A small self-supervised image encoder, trained from scratch.
Model: 3.32M parameters, 48-pixel images, arch convnext, activation quick_gelu, layers 12, width 160.
Training: 6200 steps, batches of 128.
Data: 45211 training examples, 17.6 epochs.
Rows from block 2 of a small self-supervised image encoder, named by matrix and row number. Rows with one number belong to one neuron. Each number is 200 + 30 x the weight over its row's rms, rounded and kept within 0 to 999. All counts start at 0. After the name is the row's rms in percent of the matrix's.
After each neuron's rows are labels from the 100 images, of 14976, where the neuron reaches its highest value: "top examples" is what is common among them. Only what is clearly more common there than usual is listed. The data: larger renderings of crowded toy scenes. In brackets: how many of the 100.
# fc1: MLP up (model.blocks.2.mlp.fc1.weight, 640x160), inputs 0-159
# fc2: MLP down (model.blocks.2.mlp.fc2.weight, 160x640, transposed), outputs 0-159

fc1.330,108,210,232,313,168,185,243,169,219,224,204,190,184,155,179,187,220,299,230,212,179,208,160,176,198,130,190,204,202,193,178,211,206,204,187,190,223,203,166,188,197,208,176,236,164,116,199,163,217,188,181,207,252,185,181,181,212,205,212,205,201,228,183,202,248,202,164,147,200,204,170,192,241,194,234,158,180,210,276,187,201,195,209,191,206,237,154,232,206,190,167,183,248,200,159,225,194,249,224,168,225,237,224,210,176,218,223,203,166,194,197,178,213,155,205,208,268,168,194,211,232,243,131,224,159,196,222,222,196,214,173,182,210,199,175,226,174,254,203,241,223,249,220,211,171,201,172,149,189,200,240,223,210,189,211,199,220,178,160,175,141
fc2.330,107,193,215,202,206,226,167,193,274,206,202,178,199,227,202,184,170,222,187,216,201,230,220,155,242,195,146,222,158,182,274,197,228,195,181,210,234,202,241,192,195,186,239,212,223,191,179,206,208,208,187,229,170,106,185,154,241,203,237,229,266,188,130,227,229,129,232,224,169,191,173,139,233,213,234,254,217,215,195,138,179,241,221,197,167,220,200,178,220,177,206,179,227,194,215,229,213,197,184,264,230,190,193,156,230,253,183,142,200,208,204,251,198,177,173,163,177,180,235,260,249,144,210,207,200,176,220,207,221,231,170,179,168,219,191,173,244,191,194,139,174,186,149,189,209,192,203,189,199,234,203,213,225,239,196,214,214,190,231,191,199
top examples: light from behind the camera (48)

fc1.0,118,232,166,118,127,243,201,169,217,238,222,218,172,241,191,184,242,246,178,219,185,193,175,189,205,170,152,182,221,214,251,194,134,224,212,159,178,212,222,203,190,194,148,201,217,210,220,182,250,221,212,157,160,211,203,157,210,166,179,199,190,207,195,206,135,259,160,185,219,192,219,197,215,224,175,220,227,219,235,201,206,235,175,254,217,261,206,174,223,190,256,191,182,208,231,224,200,175,228,160,185,178,191,208,173,219,184,275,157,199,182,198,270,196,253,164,145,254,210,208,177,206,138,210,202,197,162,193,187,192,194,159,186,236,173,167,151,200,204,223,215,244,241,195,196,225,242,184,220,211,213,200,209,186,173,167,264,191,178,173,185
fc2.0,105,193,218,203,257,197,250,193,188,218,169,205,208,207,176,223,197,226,214,245,246,227,187,184,172,261,178,208,169,193,243,180,204,221,171,176,178,218,221,215,178,215,203,220,202,220,228,172,164,242,198,138,203,202,220,237,203,195,225,165,180,228,150,231,217,182,206,106,166,82,196,227,193,195,165,220,237,209,215,179,208,264,184,208,212,202,206,240,179,172,162,161,248,206,215,170,258,210,161,234,211,282,159,231,165,199,188,161,192,223,242,207,211,211,208,188,206,238,169,210,191,155,204,172,197,203,241,184,185,207,238,166,181,185,185,150,149,209,227,178,238,174,225,187,220,216,218,172,170,167,146,194,183,209,240,221,187,247,247,184,214
top examples: count: two (46)

fc1.314,094,226,237,164,220,193,167,263,176,202,209,214,142,239,231,201,195,196,193,221,202,209,91,224,171,181,183,239,221,246,159,169,226,229,227,220,198,197,232,162,175,171,232,173,226,213,217,232,231,201,209,198,220,171,160,206,174,156,258,194,243,186,225,211,178,201,213,192,170,221,246,173,191,213,215,166,223,224,187,222,157,204,216,170,211,154,161,182,233,193,189,220,180,229,188,223,220,147,166,205,148,157,186,172,162,197,223,242,189,222,202,187,234,218,217,140,207,166,186,212,232,167,214,238,192,181,192,231,250,209,198,228,236,209,159,230,196,232,199,179,182,134,238,231,176,184,234,257,146,211,216,182,185,156,175,227,242,265,160,157,185
fc2.314,099,217,176,209,226,206,199,135,219,185,160,157,173,254,205,202,270,156,244,158,225,184,234,173,198,199,187,181,165,188,198,178,161,209,241,211,175,238,169,265,207,183,203,222,162,196,179,219,162,182,173,167,198,182,203,245,242,162,192,170,174,221,197,196,176,219,209,179,166,185,201,208,151,167,256,203,163,236,250,173,178,176,187,233,145,200,259,202,196,217,185,185,200,220,175,235,198,196,211,272,213,197,173,181,237,227,206,176,213,220,222,216,142,237,265,221,204,216,171,215,179,186,182,201,197,198,171,176,210,169,196,148,216,144,202,206,189,175,212,261,152,237,208,218,216,143,173,229,233,177,176,266,197,168,156,262,180,200,147,217,225
top examples: purple object (65); its colour: purple (26)

fc1.309,080,178,233,185,215,187,225,163,222,217,146,212,235,162,187,191,163,192,213,209,152,289,198,170,269,185,214,153,190,193,202,254,251,194,198,257,186,236,238,196,201,221,205,235,198,243,168,138,187,193,229,187,215,229,206,222,178,154,233,226,184,229,199,185,190,166,209,180,174,175,131,194,191,204,156,199,204,230,216,194,155,174,182,207,198,149,217,167,205,227,153,219,162,179,204,256,203,210,244,172,181,229,141,242,199,202,212,261,217,183,236,168,221,240,214,186,215,214,177,181,230,176,176,171,211,186,220,131,212,208,156,254,222,209,187,166,201,181,240,138,205,230,172,242,240,137,188,197,183,176,212,209,178,241,197,202,179,256,202,224,186
fc2.309,090,214,211,231,198,214,228,201,198,236,163,153,199,204,282,187,134,163,194,192,231,187,218,188,165,175,213,216,165,179,196,196,243,224,170,201,203,203,228,233,227,196,173,218,156,223,235,252,179,217,207,206,248,219,214,150,201,170,175,244,192,198,127,189,216,223,179,242,195,193,174,193,144,169,129,256,181,187,172,212,260,175,199,150,241,246,237,198,197,204,174,162,230,193,202,141,245,209,152,224,159,150,167,189,186,254,237,170,192,221,207,214,167,209,208,237,207,195,183,189,196,210,250,229,195,219,229,171,189,136,175,211,197,235,240,222,182,208,218,189,220,196,181,169,137,192,263,263,168,205,177,240,222,177,206,224,225,188,208,182,212
top examples: light from behind the scene (56)

fc1.116,122,195,207,159,196,235,175,202,189,210,180,154,209,238,189,193,199,208,195,204,235,118,208,233,173,222,189,188,233,140,186,190,241,235,145,147,214,192,198,139,245,182,198,173,182,254,170,211,213,192,177,194,185,210,204,252,259,238,193,230,236,154,239,246,239,192,195,164,180,197,229,161,226,128,158,229,227,216,186,194,137,184,188,220,189,214,188,200,213,215,191,176,218,190,241,219,136,210,168,180,204,185,196,200,211,214,205,194,189,187,192,167,248,206,297,166,234,199,203,158,201,187,162,230,200,151,157,194,221,238,148,245,234,216,162,183,186,188,229,234,168,227,183,238,201,225,231,201,257,239,157,202,179,175,217,244,221,177,190,199,235
fc2.116,120,202,171,206,142,164,180,156,215,238,188,262,181,148,195,217,228,239,215,233,168,179,193,196,174,258,145,221,220,195,201,250,204,191,186,189,185,221,213,195,221,253,201,200,180,148,206,248,184,189,129,200,179,227,211,246,217,210,251,165,191,198,200,229,224,166,169,159,182,184,198,246,140,192,207,173,219,169,186,218,220,240,206,214,186,211,189,192,186,200,302,243,237,145,227,179,220,148,190,202,212,179,204,213,139,181,211,215,146,160,175,206,217,182,178,170,158,240,197,240,231,190,244,219,194,228,152,206,196,221,189,186,216,189,168,235,184,127,211,243,161,244,197,147,226,190,195,178,178,214,176,208,186,185,153,219,254,212,179,209,180
top examples: teal object (74)

fc1.167,142,184,209,189,232,168,179,187,188,203,176,151,219,214,184,176,185,179,173,223,243,82,195,197,223,179,183,208,239,180,150,198,193,201,226,141,211,204,180,204,186,183,226,226,223,290,193,207,150,215,206,226,221,251,221,234,215,211,213,191,180,148,227,203,182,199,177,163,214,224,198,169,195,182,212,237,189,197,193,227,152,211,192,214,237,206,188,191,143,218,122,207,169,205,189,208,193,188,185,192,213,185,226,156,227,193,223,202,220,205,258,225,220,218,191,173,171,213,213,217,209,167,229,195,137,148,208,271,194,225,147,230,162,180,227,200,243,235,227,207,216,213,237,164,166,250,196,208,175,181,195,208,223,186,184,308,256,177,172,164,203
fc2.167,135,234,179,209,239,186,179,166,196,205,170,276,242,167,200,235,227,223,198,188,183,228,197,188,133,209,211,244,165,182,215,223,224,200,229,253,204,237,201,166,220,167,215,193,211,210,158,183,189,196,202,205,220,176,215,230,233,207,247,186,231,183,154,211,232,247,188,253,149,172,186,193,194,237,202,154,85,140,174,186,180,174,232,182,221,153,177,185,207,203,263,265,177,177,212,230,126,193,184,148,173,250,186,189,186,139,221,159,182,227,189,196,184,198,225,202,171,186,244,224,191,244,221,194,253,163,215,207,228,246,221,165,211,204,213,172,169,223,192,199,180,222,197,221,206,204,185,179,247,204,189,167,219,231,164,231,198,186,172,235,184
top examples: count: six (46); house (30)

fc1.303,062,162,207,133,187,193,160,174,198,230,200,222,188,192,164,152,185,228,185,168,184,186,241,199,171,225,204,177,195,241,211,177,147,207,222,203,236,184,216,214,229,247,178,233,225,252,212,162,205,180,191,239,213,259,239,219,257,165,193,244,193,175,225,170,182,219,212,203,181,177,229,240,156,217,155,231,203,226,218,236,176,182,200,157,182,198,200,145,245,179,177,198,167,204,201,207,172,214,198,198,221,220,224,165,198,228,210,211,158,218,161,192,181,236,263,257,180,211,152,228,229,188,197,250,159,151,187,138,227,222,178,201,201,188,241,196,242,151,249,160,154,163,180,200,195,197,228,246,163,176,235,187,129,148,220,236,212,238,203,243,164
fc2.303,064,216,235,216,180,227,224,213,264,177,187,161,235,160,249,242,147,242,219,188,176,174,171,223,202,226,183,224,172,184,217,201,184,164,167,203,204,191,193,157,166,233,251,202,190,218,158,150,133,213,210,205,153,253,214,198,190,190,225,181,155,178,192,188,200,205,222,158,218,204,174,247,182,159,166,186,175,258,223,219,153,215,235,236,218,163,211,186,246,147,208,257,194,189,193,218,209,249,176,235,226,206,147,201,253,189,179,224,183,194,186,196,195,241,182,208,191,187,230,220,214,168,188,191,166,252,240,144,191,124,145,199,185,163,202,213,248,223,150,212,194,211,154,207,177,240,184,227,169,193,170,242,195,231,214,255,244,219,229,178,209
top examples: count: two (42)

fc1.585,072,231,231,121,190,300,191,164,190,194,240,140,195,214,217,182,187,252,209,211,216,193,185,218,236,176,177,154,191,202,202,145,227,203,174,236,229,243,228,196,131,213,190,211,224,201,117,254,238,220,153,204,172,212,155,187,198,199,175,200,182,168,166,185,188,188,174,180,179,214,165,208,198,198,176,184,223,192,213,177,175,151,184,240,210,194,155,209,182,193,163,185,204,226,202,182,207,215,183,233,178,252,277,188,203,225,180,232,256,161,213,234,224,155,207,176,180,198,191,216,200,224,165,263,197,181,220,208,230,208,183,220,254,209,179,209,187,144,264,210,191,241,181,218,218,210,256,204,231,210,229,266,160,155,197,206,191,196,188,192,177
fc2.585,085,230,189,140,198,114,220,236,247,224,205,202,169,269,148,201,200,166,227,205,214,167,176,186,153,186,207,195,211,165,221,190,159,191,208,205,218,214,210,178,195,220,197,137,201,148,305,164,181,189,176,165,179,155,178,195,178,237,213,211,149,198,159,222,184,129,196,179,197,188,186,199,198,234,158,154,185,247,188,211,271,197,175,242,224,231,199,192,182,213,214,178,244,211,206,198,217,208,180,164,223,245,219,229,209,260,206,185,166,202,207,193,183,204,199,221,176,210,194,196,206,228,224,203,214,163,153,216,186,199,203,202,163,129,180,174,173,202,159,167,192,141,253,165,238,161,229,199,184,165,196,199,124,183,214,198,168,184,215,182,198
top examples: count: two (43)

fc1.130,158,216,192,166,273,198,251,174,184,190,203,218,165,172,223,214,180,211,194,243,194,253,200,226,223,209,168,211,222,216,157,251,203,156,151,202,154,262,228,166,243,173,245,200,163,196,204,235,197,192,193,196,216,208,229,182,149,179,183,243,184,148,168,251,209,204,199,182,173,222,176,198,187,156,162,176,222,215,223,194,161,209,225,192,161,177,155,230,228,175,144,217,239,219,196,184,194,157,215,179,137,207,189,294,221,245,211,223,149,207,221,211,241,173,194,204,189,192,195,186,219,231,153,211,223,209,173,139,219,193,236,205,167,209,198,216,166,151,184,222,235,162,147,253,244,133,225,181,239,183,197,227,229,215,198,221,196,193,204,229,232
fc2.130,165,159,227,211,188,193,187,199,232,164,219,141,224,214,194,178,258,251,232,249,162,154,208,177,210,189,223,252,191,197,188,214,216,208,224,231,219,152,142,176,174,250,200,184,153,188,167,201,133,233,198,120,175,213,247,177,178,139,199,251,168,192,222,168,189,147,191,215,176,172,219,153,196,162,170,184,138,232,168,256,205,215,245,211,217,264,161,168,178,243,196,195,242,169,201,192,232,195,186,203,160,148,204,237,228,197,209,242,175,211,199,194,211,190,230,227,213,228,169,187,198,212,246,214,204,236,237,192,244,229,183,232,222,136,201,199,218,179,213,205,199,245,257,204,172,181,195,192,191,161,225,182,174,209,186,150,189,197,178,192,183
top examples: light from behind the scene (52); count: six (46)

fc1.576,072,198,225,183,222,171,183,229,223,156,214,146,233,216,190,163,208,242,211,157,263,192,224,167,165,247,167,181,138,237,209,219,214,232,175,184,233,213,183,173,264,178,166,152,211,214,197,183,208,215,220,231,215,187,168,191,228,158,214,225,200,213,204,204,201,209,186,175,203,195,245,209,169,245,201,210,216,223,178,203,187,201,179,201,188,199,216,165,253,229,222,208,181,191,212,163,143,164,137,245,219,222,193,228,219,191,234,188,188,222,212,242,192,90,172,221,209,206,132,185,214,198,256,176,196,251,179,198,225,143,220,193,185,252,197,225,262,178,237,133,183,150,254,203,190,198,200,234,184,241,202,220,184,208,183,231,129,185,181,196,183
fc2.576,079,157,181,174,194,225,176,167,239,203,202,165,185,197,234,175,208,208,244,175,192,194,250,197,178,185,182,241,179,126,191,160,178,245,163,219,235,188,169,170,191,259,196,223,224,204,196,165,205,230,232,142,136,218,183,129,237,218,241,187,195,194,195,182,104,198,229,152,182,241,207,216,216,169,240,197,167,233,229,221,174,209,140,238,212,180,139,191,227,192,181,213,183,280,180,223,206,195,231,253,203,176,202,202,212,193,204,219,219,186,219,245,232,155,235,197,200,150,168,162,173,183,196,242,198,167,210,228,205,141,215,205,185,235,196,216,197,199,202,195,170,177,186,160,177,189,183,250,216,200,245,220,232,250,174,197,197,165,183,215,144
top examples: count: two (41)

fc1.75,094,179,205,194,171,196,220,197,208,214,183,198,202,195,196,208,123,251,230,190,218,204,195,206,219,202,204,215,232,215,147,244,179,189,170,194,172,190,223,213,220,213,265,194,200,243,205,209,194,208,202,229,211,194,197,178,160,203,238,206,218,251,213,194,199,210,239,215,233,161,228,177,201,262,204,263,225,156,134,135,148,161,171,222,171,189,190,159,188,209,161,242,182,207,112,214,193,209,205,172,229,199,270,215,229,214,195,242,228,231,191,211,253,155,179,190,241,172,173,214,184,151,118,146,208,268,181,193,179,254,192,184,158,194,181,174,232,190,212,198,213,195,198,203,141,155,162,164,195,186,202,198,245,187,175,231,215,217,216,244,240
fc2.75,103,190,146,173,266,223,225,138,201,215,187,180,216,174,233,165,258,188,209,199,179,266,193,207,177,129,165,208,193,189,201,208,225,166,186,176,202,240,157,114,187,224,288,201,187,199,165,222,230,209,233,223,166,164,200,157,209,295,151,195,143,114,166,206,200,190,230,237,206,183,209,156,247,186,190,147,219,225,213,171,242,208,208,200,175,201,215,179,191,228,217,188,241,190,171,152,188,209,184,210,185,211,213,231,175,221,206,185,155,185,182,202,188,198,188,207,259,195,212,240,194,229,226,171,205,206,166,211,226,179,192,163,236,227,227,192,220,136,170,187,190,157,163,200,208,186,165,205,219,205,177,218,207,191,220,225,210,241,199,209,168
top examples: count: six (59)

fc1.18,041,177,230,211,224,197,181,249,247,200,284,197,175,151,179,192,143,220,174,153,208,159,219,199,140,215,229,251,229,168,189,203,146,233,246,282,218,197,182,205,204,222,209,201,144,186,207,177,175,181,193,226,188,204,156,207,199,214,189,187,193,199,246,222,169,213,228,219,179,191,151,167,206,191,223,222,235,219,256,239,182,202,232,241,198,214,201,237,226,214,194,173,143,199,201,216,214,207,219,184,188,218,166,174,173,200,183,187,200,164,209,238,200,167,249,245,212,198,243,190,143,236,186,252,149,173,197,202,186,164,200,153,210,175,172,160,198,169,193,161,184,192,245,226,226,194,129,255,231,140,199,200,192,187,221,255,212,204,252,160,170
fc2.18,043,176,250,185,201,185,196,233,212,232,215,271,166,164,226,231,193,202,231,196,243,218,214,208,154,241,189,212,222,184,180,203,180,142,184,217,254,220,198,231,211,179,206,226,209,233,206,152,234,228,219,215,213,217,231,225,156,210,163,164,238,195,236,137,214,226,244,216,121,213,188,189,234,204,223,217,169,190,200,184,219,191,225,241,195,228,204,217,207,175,164,146,165,178,172,196,207,207,198,234,177,256,238,238,184,168,216,198,178,163,147,214,149,236,158,185,167,190,202,207,158,162,143,233,135,167,196,245,160,269,206,196,204,211,191,179,150,173,252,204,217,227,209,214,190,198,265,229,217,209,189,150,200,234,203,147,192,236,164,184,223
top examples: light from behind the scene (54)

fc1.476,063,211,241,195,220,214,223,204,179,177,159,120,226,199,213,264,217,220,227,153,222,161,177,196,191,244,204,202,182,172,168,201,161,199,176,139,222,209,213,219,247,191,266,217,147,210,169,191,190,167,194,193,163,198,229,204,227,184,187,172,141,165,189,220,220,227,227,183,198,158,213,143,182,183,197,216,225,203,255,218,192,197,176,170,141,189,153,240,242,208,249,195,133,210,209,230,226,236,164,220,234,239,257,243,153,208,156,177,186,249,220,200,229,216,244,191,216,215,174,185,177,202,205,213,256,241,194,219,197,203,186,223,217,210,193,227,187,218,208,184,132,171,152,198,231,248,162,182,211,224,201,205,133,149,236,238,185,179,180,180,215
fc2.476,068,178,129,165,257,194,228,180,249,204,171,242,175,173,167,188,171,212,181,146,203,180,220,228,235,187,177,141,164,193,188,221,230,195,213,200,164,211,147,191,226,215,221,158,264,192,182,154,163,215,208,205,174,181,191,204,202,207,183,190,156,176,193,240,143,228,201,196,212,157,182,186,216,214,185,230,198,235,168,162,186,220,164,152,200,177,193,253,188,189,151,157,283,179,215,193,236,162,199,176,201,222,211,222,126,171,234,212,159,201,222,149,220,174,136,173,200,215,195,198,130,273,239,205,168,205,175,188,198,227,168,202,205,205,186,199,176,177,177,192,201,289,240,218,237,184,202,217,186,211,226,213,238,185,185,182,212,206,177,232,231
top examples: count: two (40)

fc1.260,123,216,228,207,244,270,222,224,201,210,203,252,243,193,149,224,164,232,185,196,259,183,201,214,193,180,199,141,229,162,202,177,220,209,216,244,175,207,207,179,199,191,199,232,208,165,214,184,206,139,233,152,102,156,200,172,186,179,142,267,152,214,254,243,249,220,230,199,182,209,204,216,242,232,200,202,210,241,250,162,136,145,216,203,188,237,195,245,169,207,156,194,193,152,232,161,202,231,208,234,193,260,223,205,197,184,191,219,156,187,194,176,200,195,191,171,172,201,173,175,229,176,157,221,213,143,214,204,202,180,188,160,238,215,182,244,233,179,224,220,178,209,194,203,193,152,247,156,199,187,220,222,197,233,166,212,177,202,206,187,210
fc2.260,109,195,174,170,192,244,213,264,205,184,232,183,166,149,224,161,254,257,157,213,149,234,148,188,156,126,257,229,174,171,177,190,195,244,190,138,211,210,191,199,238,215,229,197,218,183,232,193,179,192,185,201,197,189,210,244,208,209,233,189,202,218,178,166,207,233,182,160,194,140,212,165,206,212,234,213,148,221,194,234,236,265,153,152,225,191,204,159,181,219,166,133,211,221,245,184,210,251,197,167,214,201,201,268,263,187,188,224,156,173,209,189,183,167,208,221,191,197,175,198,174,172,214,183,166,237,174,151,184,198,208,165,219,185,183,229,220,200,215,179,239,265,192,239,173,183,186,205,164,223,201,233,195,252,195,166,242,185,209,191,210
top examples: light from behind the scene (53)

fc1.72,101,196,222,171,232,233,181,193,197,199,156,220,224,162,215,200,187,177,208,234,158,176,194,235,235,216,146,169,222,257,218,231,185,269,198,201,208,199,240,192,192,210,183,195,209,204,195,208,212,117,224,140,216,200,156,182,189,175,201,261,210,211,213,243,187,245,272,162,219,215,221,224,206,199,187,190,207,224,275,227,114,209,226,186,220,212,232,205,182,232,140,192,184,188,178,255,190,146,212,174,220,222,236,217,160,231,125,244,151,217,187,214,210,181,223,176,170,201,193,159,218,214,211,227,235,236,144,255,133,202,192,205,193,166,172,199,215,145,202,137,170,219,214,208,193,217,139,208,178,209,198,186,223,194,197,208,200,203,204,203,175
fc2.72,098,199,190,216,147,136,196,249,227,184,201,169,197,234,235,197,179,206,209,167,236,253,165,261,214,191,212,199,217,236,171,149,276,197,212,227,171,187,169,162,219,251,211,212,158,236,208,180,219,196,181,234,205,243,185,186,193,149,219,185,150,227,251,198,223,211,174,150,189,227,215,164,219,189,211,231,173,238,244,181,209,181,152,186,173,192,166,198,188,244,217,180,230,132,143,259,218,214,187,194,247,229,192,210,185,206,247,175,190,185,179,158,201,216,217,212,179,153,176,228,160,186,148,188,152,271,145,196,207,184,228,230,223,174,212,223,175,171,173,168,250,219,210,227,235,215,190,217,212,133,223,214,176,231,187,214,183,197,228,232,206
top examples: red object (65); its colour: red (30)

fc1.421,086,149,228,213,221,217,228,187,202,212,184,218,197,208,231,192,193,161,245,234,240,209,155,213,193,141,165,237,196,240,164,173,225,224,181,215,248,209,242,176,159,257,246,184,254,167,169,201,185,184,219,229,212,173,147,192,169,158,167,218,254,204,186,244,192,217,219,216,171,184,176,207,251,171,198,143,222,222,207,209,210,215,140,158,146,218,198,214,200,191,187,201,212,194,186,171,199,166,173,189,192,222,237,240,218,194,223,188,209,174,243,260,244,208,209,190,205,150,187,188,252,249,217,214,180,240,225,211,158,157,163,183,195,205,143,188,187,206,223,157,251,193,209,218,139,182,207,200,229,217,164,281,174,196,143,205,170,161,261,193,199
fc2.421,091,155,207,230,206,186,199,207,180,215,221,215,179,205,181,263,232,209,219,202,249,220,223,194,219,160,249,231,233,163,205,199,170,224,219,290,253,186,164,179,203,205,197,212,145,182,225,187,249,159,212,233,153,139,222,194,238,180,227,181,223,193,248,219,185,171,199,188,166,221,212,192,183,228,223,255,165,203,210,187,200,177,176,156,212,219,216,203,240,233,125,203,170,136,216,227,200,202,270,229,207,214,226,165,206,208,206,146,160,138,216,245,210,187,222,206,202,198,213,164,251,217,197,200,226,201,210,211,207,224,178,161,170,187,147,239,190,170,134,196,159,206,266,218,213,212,183,237,224,142,180,205,194,215,202,211,147,156,194,239,184
top examples: light from behind the camera (49)

fc1.546,129,165,222,239,225,250,179,193,199,201,228,166,243,172,230,234,186,222,197,186,175,251,247,175,224,192,180,174,196,195,198,244,197,161,185,178,186,237,230,192,209,212,164,186,240,198,167,211,232,189,237,183,170,152,194,172,159,152,216,220,196,223,208,214,190,236,183,215,197,185,176,238,178,177,227,172,191,184,280,223,128,248,236,186,202,225,212,173,235,211,187,205,262,150,197,214,216,168,175,211,194,199,224,203,191,252,184,227,177,247,120,236,228,174,228,184,203,225,205,201,221,183,189,196,199,166,185,201,137,160,261,270,167,195,179,181,152,222,199,132,173,146,233,188,182,248,237,200,165,183,172,196,256,208,248,187,208,201,173,158,219
fc2.546,118,223,202,176,185,148,180,190,210,242,200,179,194,199,240,219,224,178,181,225,229,277,178,201,211,235,258,259,171,219,170,254,217,183,164,194,209,252,167,209,220,194,169,180,155,224,190,179,160,209,189,188,175,165,236,208,194,196,196,206,197,163,169,226,263,220,183,228,137,265,204,213,217,176,169,208,198,193,172,183,234,208,158,228,239,215,143,204,220,197,214,214,230,162,171,234,244,203,131,149,226,121,201,210,172,201,153,207,239,204,260,222,191,175,180,229,158,190,205,206,173,173,205,211,262,186,204,152,222,195,212,189,187,187,176,197,250,240,133,211,185,234,181,198,156,191,200,190,222,190,214,199,215,194,177,237,124,181,201,184,249
top examples: red object (59); light from behind the scene (54); count: six (43); its colour: red (25)

fc1.497,077,177,153,277,201,243,204,174,171,215,167,122,177,180,242,245,182,229,173,183,201,230,224,192,243,201,200,195,136,166,192,206,211,192,205,172,244,244,164,191,164,187,159,199,175,213,214,204,210,184,171,195,213,164,224,156,187,154,212,236,235,241,221,207,183,215,201,276,197,231,194,195,204,198,221,207,176,220,160,260,197,225,198,216,195,209,137,193,246,181,199,181,137,179,204,219,245,213,183,238,238,188,241,175,183,210,171,263,182,254,192,191,227,180,208,117,224,202,182,196,233,215,198,208,236,138,246,164,219,212,207,208,199,199,209,216,159,226,163,193,211,201,216,195,226,259,187,226,199,188,149,190,179,190,239,210,134,191,187,158,251
fc2.497,081,185,214,196,193,192,184,178,235,215,219,192,201,215,181,166,229,251,216,210,214,174,183,163,227,206,178,221,175,164,239,250,206,200,212,156,190,241,202,239,182,154,178,162,230,201,182,215,179,219,167,183,182,195,148,246,200,209,203,227,203,199,270,191,205,242,198,232,191,219,216,190,151,224,168,219,228,221,131,207,156,200,180,198,134,141,135,246,225,221,178,189,231,143,223,192,230,159,217,223,240,126,183,171,175,194,217,155,182,192,187,167,85,209,243,212,228,245,198,193,194,217,194,231,233,165,215,187,203,224,204,150,200,227,190,215,211,199,148,209,202,191,202,137,186,254,186,156,207,224,259,198,199,181,225,171,234,170,178,217,197
top examples: red object (63)

fc1.211,064,219,196,206,219,203,164,187,227,224,226,173,198,170,214,202,228,180,218,224,213,88,215,241,229,193,187,197,198,179,187,198,182,214,174,175,171,231,173,201,237,206,205,203,158,223,164,196,198,205,156,197,169,217,252,232,236,230,176,242,226,225,239,235,223,213,167,238,225,215,260,162,164,142,176,239,159,202,147,208,164,180,145,178,188,200,168,209,228,199,178,210,179,178,168,245,103,196,179,183,234,186,218,169,202,237,204,201,224,219,255,145,192,240,238,185,230,238,216,150,199,170,215,216,236,176,150,181,188,238,199,219,214,190,189,152,208,205,191,227,169,222,203,178,196,233,183,149,255,195,177,218,228,151,217,217,175,223,261,249,183
fc2.211,067,190,200,204,185,129,211,189,216,221,237,261,215,179,173,203,193,259,210,182,236,179,241,184,224,277,185,200,214,159,177,226,189,225,167,244,164,210,201,189,218,239,146,196,217,172,202,230,187,234,206,219,265,262,258,211,195,192,243,195,223,163,153,197,184,165,170,216,190,180,179,212,233,250,186,215,214,181,182,208,169,221,186,204,175,199,166,233,185,219,215,245,207,207,281,202,184,157,194,179,184,203,199,202,161,201,187,182,105,201,170,155,194,219,209,213,230,239,162,237,172,209,215,213,202,173,278,199,233,242,198,227,229,238,251,260,188,218,171,228,184,241,261,206,194,170,201,199,225,202,219,174,173,219,218,228,250,221,208,218,173
top examples: teal object (67)

fc1.223,085,271,231,181,203,264,197,220,236,216,239,177,203,218,128,205,227,201,217,136,210,167,183,224,177,198,232,201,248,187,168,232,253,274,201,173,176,242,186,219,155,190,169,216,204,224,169,173,154,202,212,195,170,213,165,185,196,227,241,202,150,208,282,193,173,193,178,207,211,193,189,174,199,197,235,236,200,218,157,192,153,232,180,222,207,198,218,174,188,255,214,192,250,164,194,213,206,191,159,202,221,188,235,227,179,194,188,212,192,139,197,165,172,234,164,223,201,235,196,213,173,226,160,248,218,196,178,183,210,187,174,203,136,243,198,197,164,222,205,185,202,93,208,182,128,207,167,226,201,237,220,215,210,204,169,205,261,210,197,213,223
fc2.223,093,204,197,179,181,208,195,205,221,162,217,164,211,164,224,241,275,219,173,219,206,165,159,190,191,215,204,239,211,152,199,204,220,206,104,256,177,195,200,197,162,226,174,251,204,190,180,159,195,213,222,241,192,167,219,226,208,230,131,173,277,231,177,196,123,217,227,205,199,158,198,207,187,249,176,179,198,179,207,214,194,202,168,283,167,197,186,237,247,199,211,187,189,198,195,244,212,227,159,248,213,191,266,185,232,200,187,222,184,149,178,186,247,252,196,195,206,199,188,214,176,213,226,212,191,208,240,236,195,236,140,221,199,231,185,249,244,210,177,222,231,209,220,218,209,224,183,178,148,198,153,165,197,252,208,139,193,187,218,193,222
top examples: light from behind the camera (50)